config = dict(
    model='image classifier',
    translate=0.06,
    arch='nf_resnet',
    depths=[5, 5, 5],
    kernel_size=3,
    residual_scale=0.3,
    init='xavier_uniform',
    optimizer='adamw',
    beta2=0.95,
    lr_schedule='cosine',
)
Rows from block 8 of a small image classifier, named by matrix and row number. Rows with one number belong to one channel. Each number is 128 + 32 x the weight over its row's rms, rounded and kept within 0 to 255. All counts start at 0. Numbers have three digits each.
After each channel's rows are labels from the 100 images, of 14848, where the channel reaches its highest value: "top examples" is what is common among them. Only what is clearly more common there than usual is listed. The data: gratings and oriented noise at many angles and scales. In brackets: how many of the 100, against the usual share in percent.
# convs0: first 3x3 conv (model.blocks.8.convs.0.weight, 128x128x3x3, standardized in use, each kernel summed), inputs 0-63
# convs1: second 3x3 conv (model.blocks.8.convs.1.weight, 128x128x3x3, standardized in use, transposed, each kernel summed), outputs 0-63

convs0.22:127171151138161106160132159077139092064119095167136126160175179142111144117190133056162086061128089125112111137150092157169153098157133072165144167145052139109164128143137159139116131143172151
convs1.22:112147170108113135137175128126048171088147163071127148112150153160168122159110122148077142139180090162143161130132135095095148153135124179181185079151118152173107121157157106144170133133134107
top examples: very fine (86 vs 19.6); coloured (75 vs 49.8); kind: dashes (36 vs 16.9); stripes at 60 degrees (29 vs 8.3)

convs0.58:187110106129077124099091168095129171115111143144140103145161195147114083132126132134142124019095176148104118159142101120189197098131111049147125123165118186112088082203116103129109128068104133
convs1.58:123078149126095081127089149178179115135160133110107127108160138107194140099119102082084164167159118129130152109121140189146152098119144111133155097085100132160147093124115157116153183140148143
top examples: coloured (100 vs 49.8); very fine (84 vs 19.6); square grating (57 vs 16.6)

convs0.100:118139124120039132178180129100046161104109138114130179137135146101091111129156143154155169092147123149134077106150095152093202066167116146153154113175152176152100122155171099139077120206102169
convs1.100:150133192106188109154118122176201142064149100122138090072117118139130155114132099109100099154128092102141082127085140139137111114133124167135118115163100087156127099112103150074170104144188121
top examples: coloured (99 vs 49.8); dashes (87 vs 16.9); very fine (44 vs 19.6); angle: stripes at 120 degrees (25 vs 8)

convs0.107:119148186090143122168147146099096153059123081158105171184151153131126125136198111056125166068185105175167072120121103165203160094122114069161177156155111100164084141147110136151107154145122160
convs1.107:138124125110212098131120152156197120141152185102132118104106106158132113104082139152127142102086122123134114119136116116056147126127164197099113091067081154150133036110140161094121123142186088
top examples: coloured (91 vs 49.8); dashes (58 vs 16.9); stripes at 90 degrees (25 vs 8.4)

convs0.103:117154119116170137108096152097116112119149087146122090112157207139118128149139165147118133076124082179110113072137106128139132102119108030130158123092107148171131120172073126174157179198150115
convs1.103:123185170153086119140126092123153142173122136117162113092094137150081143158190095103137112192124170145094155199115165134158175141139124135120145175103108106082171122102139138109126065111122135
top examples: low contrast (99 vs 29.6); noisy (73 vs 29.7); very fine (58 vs 19.6); sawtooth grating (41 vs 16.5)

convs0.10:133099161065144085144169127111103107089115131149120137132080206124128146113153116073141166049141157179090093169116156107155168119139083108173164122123094117173111148153114135141151155113142124
convs1.10:147136107135147133160165112152191157159097172149211111171127089166158110151090101129095177131158136107043087119175142145094169156140123126155120150174141173168182111147180175134128098147178167
top examples: coloured (95 vs 49.8); dashes (53 vs 16.9)

convs0.37:098130095115138106125122122113151143093175097150182094123109134131095101139135138118083130117137108124161072151115141187139164033170103094122140106127112118166085113149100125180165158158160117
convs1.37:145146088144121098116165041189102137103117164148102100117095083169151086150113147110112187118140105081120086115142095090085109130158104179074130140165123122093111097104171122077125116144105133
top examples: coloured (90 vs 49.8); very coarse (61 vs 20.4); dashes (45 vs 16.9); angle: stripes at 30 degrees (27 vs 8)

convs0.115:106167184082151136158126147127147146128143137125153120157101228107115090086207128071122096060131192138094079140085121107177150124119145086118109177146099144121133154188102123167148157154159147
convs1.115:103188156129103171138170153105146142114121138131204187198151181153072205171086155158112127118163169139129114138125199180141138151132122129164147138186179184178159141118136137153112144124136187
top examples: coloured (94 vs 49.8); dashes (72 vs 16.9)

convs0.51:121157231093129102171096106112162149066147095116154136154109127125079143156147093125119125082164126131140070177112136172184141093152104051132153114113134123125126092145102099177100132184135106
convs1.51:070164106112198062150167116114124143194115159155147125154087118123137141116140168081138143070132163071148105145121095131076118146123109085105063146131138156112146165080154144168132133143112115
top examples: coloured (85 vs 49.8); very coarse (64 vs 20.4); stripes at 165 degrees (46 vs 8.3); kind: sine grating (38 vs 16.6)

convs0.30:098150196117182118175133149101070145102170087146114129151130194110103119069138135119147143116154094143167100136111117135164184110130118128180119164139067102131144124147143079175175188148170128
convs1.30:098151170146103121150153099078112139099108113100137138121108073102099172144113130107165120158142174121144169160132157098127118089082188202135131114118134131088111140134130086140078116119068117
top examples: very fine (82 vs 19.6); stripes at 45 degrees (54 vs 8.6); filtered noise (49 vs 17)

convs0.44:150191184059143097174151113163103118111114146131152128134120174111152119123166138114180146044149158170170060068083132158138176091111129066152153163147126162191101127169123093157159156184123134
convs1.44:101115094087128177135151170101180145096119059108154133122180162122083162184129137115096089125117174185104108181083202162160154118091130127114138147136172127157144172171064135119087110140098170
top examples: dashes (52 vs 16.9); stripes at 165 degrees (36 vs 8.3); stripes at 150 degrees (27 vs 8.5)

convs0.32:148121182073106123161128138120132118070086108143148110114131131133138137175141088147121137060150112179088066170113170153126190109112118057142161140106160160152126083161098099159090130224096103
convs1.32:101111132075153095083142149015148126188148088131119149150177175061116091120129138082100136129130129120132140112103098102133149089070115008107140151141128111136121120087111117113165126087135159
top examples: low contrast (67 vs 29.6); sawtooth grating (65 vs 16.5); very fine (63 vs 19.6)

convs0.52:078149191098183113151107158086107089081166122157160105117110182168139130117140119062092126148157098124127104136134128163184136127140115134187168131120118156155159113143134142209154137163162098
convs1.52:182155168118102130182135112075071103138140156092084098090121079101114158146119120101155111085151188121212130156103121134088111073102165179125124082136114116090178136112125141123079076111100134
top examples: very fine (93 vs 19.6); filtered noise (66 vs 17); stripes at 60 degrees (34 vs 8.3)

convs0.127:139172188063160073156132120157094110064107153138146159127117225119126099174154098106118112107123134149140067143063128144186140124144132082142158167125104157129111150140090120155165150165146072
convs1.127:095081124116132147116198136097156161198115111091140182156112136082110104138115188129113186140164137124130124170086158159109184084085127100120106160113171153138130160122142092157073117172081133
top examples: coloured (94 vs 49.8); stripes at 135 degrees (61 vs 8.5); dashes (49 vs 16.9)

convs0.104:118161198100107117145174161106125115131129114126145182156157187120123105124170155101126134086154206158108066157128149148156108134118104064139185156129108172177114099140103107173141115166147118
convs1.104:152073111186148129181091146139168160136155093143108151145097113082130162125148180147168073110094122122142130134131112193148100140159142171157086140139158062173149170145146098113099144204110130
top examples: coloured (83 vs 49.8); dashes (49 vs 16.9); stripes at 150 degrees (44 vs 8.5)

convs0.114:079162184095117108159167160124161126066123114148117091143120194126114133168161138107148137050138175165122077085107153156187169108098125124137169132179129172159104133156120131141146182201115120
convs1.114:127109180123157140097151148149162151111094127118145163112123124134157187126136122128143112156114158137147119114149171186130089144116181142139080122086232181194185193141071114157104106124088100
top examples: very fine (56 vs 19.6); stripes at 15 degrees (53 vs 8.1); dashes (49 vs 16.9)

convs0.5:139149125120164123116094160102103116124151091154116089105167216121141130159155183143094113108124077189092120095123107139156139111119094040137151139091112129168148126153084137189174164185160117
convs1.5:122156159158096119123129087143121150153139160118130111095072103152082129139164089105147118193123178134112161198134159120155159148150140151125117153098104126076128098098146130118138082100092122
top examples: low contrast (100 vs 29.6); coloured (78 vs 49.8); windowed patch (68 vs 16.4); very fine (61 vs 19.6)

convs0.57:073187154091148087150174144137096163149107175144117122114119203142102136132130117102119118113120165159102064133112186112121117085100088124167143119132071173131136118102104088145144154154172098
convs1.57:126095099159071168154116083032094133164102078080137157150117152118105133120107134111149152101093123117047105143145177143110162150107086085138143171180172093170114155162156086129086123136060119
top examples: coloured (75 vs 49.8); dashes (60 vs 16.9); very coarse (42 vs 20.4)

convs0.65:179114126116138126118108178084131131090115100126153129175160157105134096150113136148107117000120112174147130132125172139134132131095156064143152113082159186162099122167082117114097135145097089
convs1.65:095208138161136123100071144089110103152172112162124146120154141097138124100173147157108125130127075095154181068135042168146128099143105095165124171092124112136140129089129205162176157086189153
top examples: low contrast (100 vs 29.6); very fine (76 vs 19.6)

convs0.126:158154189097166146110143154126104125100113113070147159129157174157153093156188133095101143119138119173156076163108191137189142129123139106126168160073076145156127120154102132126147132142154115
convs1.126:094161121152117045180130102113113193115167160172157135153149119073145140104131189139160108109159131078131121055126102148145160124108144161194068120153138128110102171121153076098155131146138151
top examples: coloured (90 vs 49.8); very fine (64 vs 19.6); kind: dashes (49 vs 16.9); stripes at 165 degrees (36 vs 8.3)

convs0.83:146146098108137115123100157105111111116148094144123108119165204134143122154144162131097122129135075196098113095130096135187152118149072059152166134082089128175141144151083138168178163178170143
convs1.83:110145191160105134173142111121153166151110141106147169117089115160065159139175061094186105159123197147122122212112169144159173158140147154125123150134124140109165110129155116146124084129095133
top examples: low contrast (100 vs 29.6); coloured (83 vs 49.8); windowed patch (62 vs 16.4); very fine (54 vs 19.6)

convs0.60:070100169094100129138108161144110134096149123176163144165128160165100117168134121106100120068142183137126111163081101178162152108124085091180175143146156130150088162142093131184157126178140151
convs1.60:156149144159104133099191089163093124126091179086133105147116065147124101157159148113148144122177151122143106137186110078087107110096155152124119090160189136099165177158127123134105108095080130
top examples: dashes (83 vs 16.9); coarse (68 vs 19.9)

convs0.45:133153197094164052180180094076099155097150115127127140165115144112116103083219127130122127073152116157164043128098093187141176116117142084140133176102107128128163101124136126172156099192150089
convs1.45:098102089124178086108152109150099104086137101112107114168141142166099122171091155135105113120096128132067112102151161045127066153122118141114160138155154182067081153133092119107124149103077085
top examples: dashes (51 vs 16.9); stripes at 165 degrees (42 vs 8.3); stripes at 0 degrees (34 vs 8.5)

convs0.76:102128124123142100126117122190088128146126156111106092126108157094113079085149122078164108149155115130162089133117061126108115106142119140132124112144049080125103129130149099151138134131142112
convs1.76:153132045127158135111104116127091055144148117192131093092122128131162086110089118157044154167105079139088120068111098117146099111153089067123116154087126131170101117120091162128156179101141147
top examples: coloured (100 vs 49.8); dashes (95 vs 16.9); very fine (43 vs 19.6)

convs0.55:089171195090107090166149147120138082092087142141144139162139154124099135118140179092163107074149180187130068144147126135162115114123115088111177156136116169216131122138090104171143089166138100
convs1.55:152069135140126200120190138133146192144196090108099173116122166116186101132148078136162201095148097143143096159122115167152191116132118148157139146114131109125114142150192083152105119164093126
top examples: dashes (71 vs 16.9); stripes at 135 degrees (46 vs 8.5); stripes at 120 degrees (30 vs 8)

convs0.105:130121198088145103120174174145112133117121108131096156166165179127143110115202103100093156072149167169132067163107085178115120111144125095151139118110099160175113153173119122154160169153142125
convs1.105:119108123131104136149086117137107119057121111131112083135130092083115132183140155137162094099124125139067163160128111119180115106136120169189203159162167080103075152172093142116111129143134139
top examples: coloured (98 vs 49.8); stripes at 45 degrees (50 vs 8.6); stripes at 30 degrees (44 vs 8)

convs0.69:109132153119130121140154170148112130057143166162136122173158182157103112087171159110138117104145117128123108121125088168116146122134144080189105150156111159118151124161140171206177101171163116
convs1.69:099111124117102155103084169110105059121049090103141104150149164114097125161125088143136059151071162170100157167103201095211100135093087096128180179112156103127073188165048096119133092092091119
top examples: coloured (82 vs 49.8); stripes at 0 degrees (52 vs 8.5); square grating (48 vs 16.6); kind: dashes (39 vs 16.9)

convs0.24:145167173107142146178159149108100132140137119130146104185109176101131092138184161077136152053147181151117089099101112188137147118101127091175149160171115140177102160192110102142125132169136143
convs1.24:112124100111161155080073168121183068099079090105119085119165171151100132147093145124088053144077156197103161165100183102150106126094132098092161149106146147162089129157040135102128122096099113
top examples: coloured (84 vs 49.8); stripes at 0 degrees (57 vs 8.5); stripes at 15 degrees (29 vs 8.1)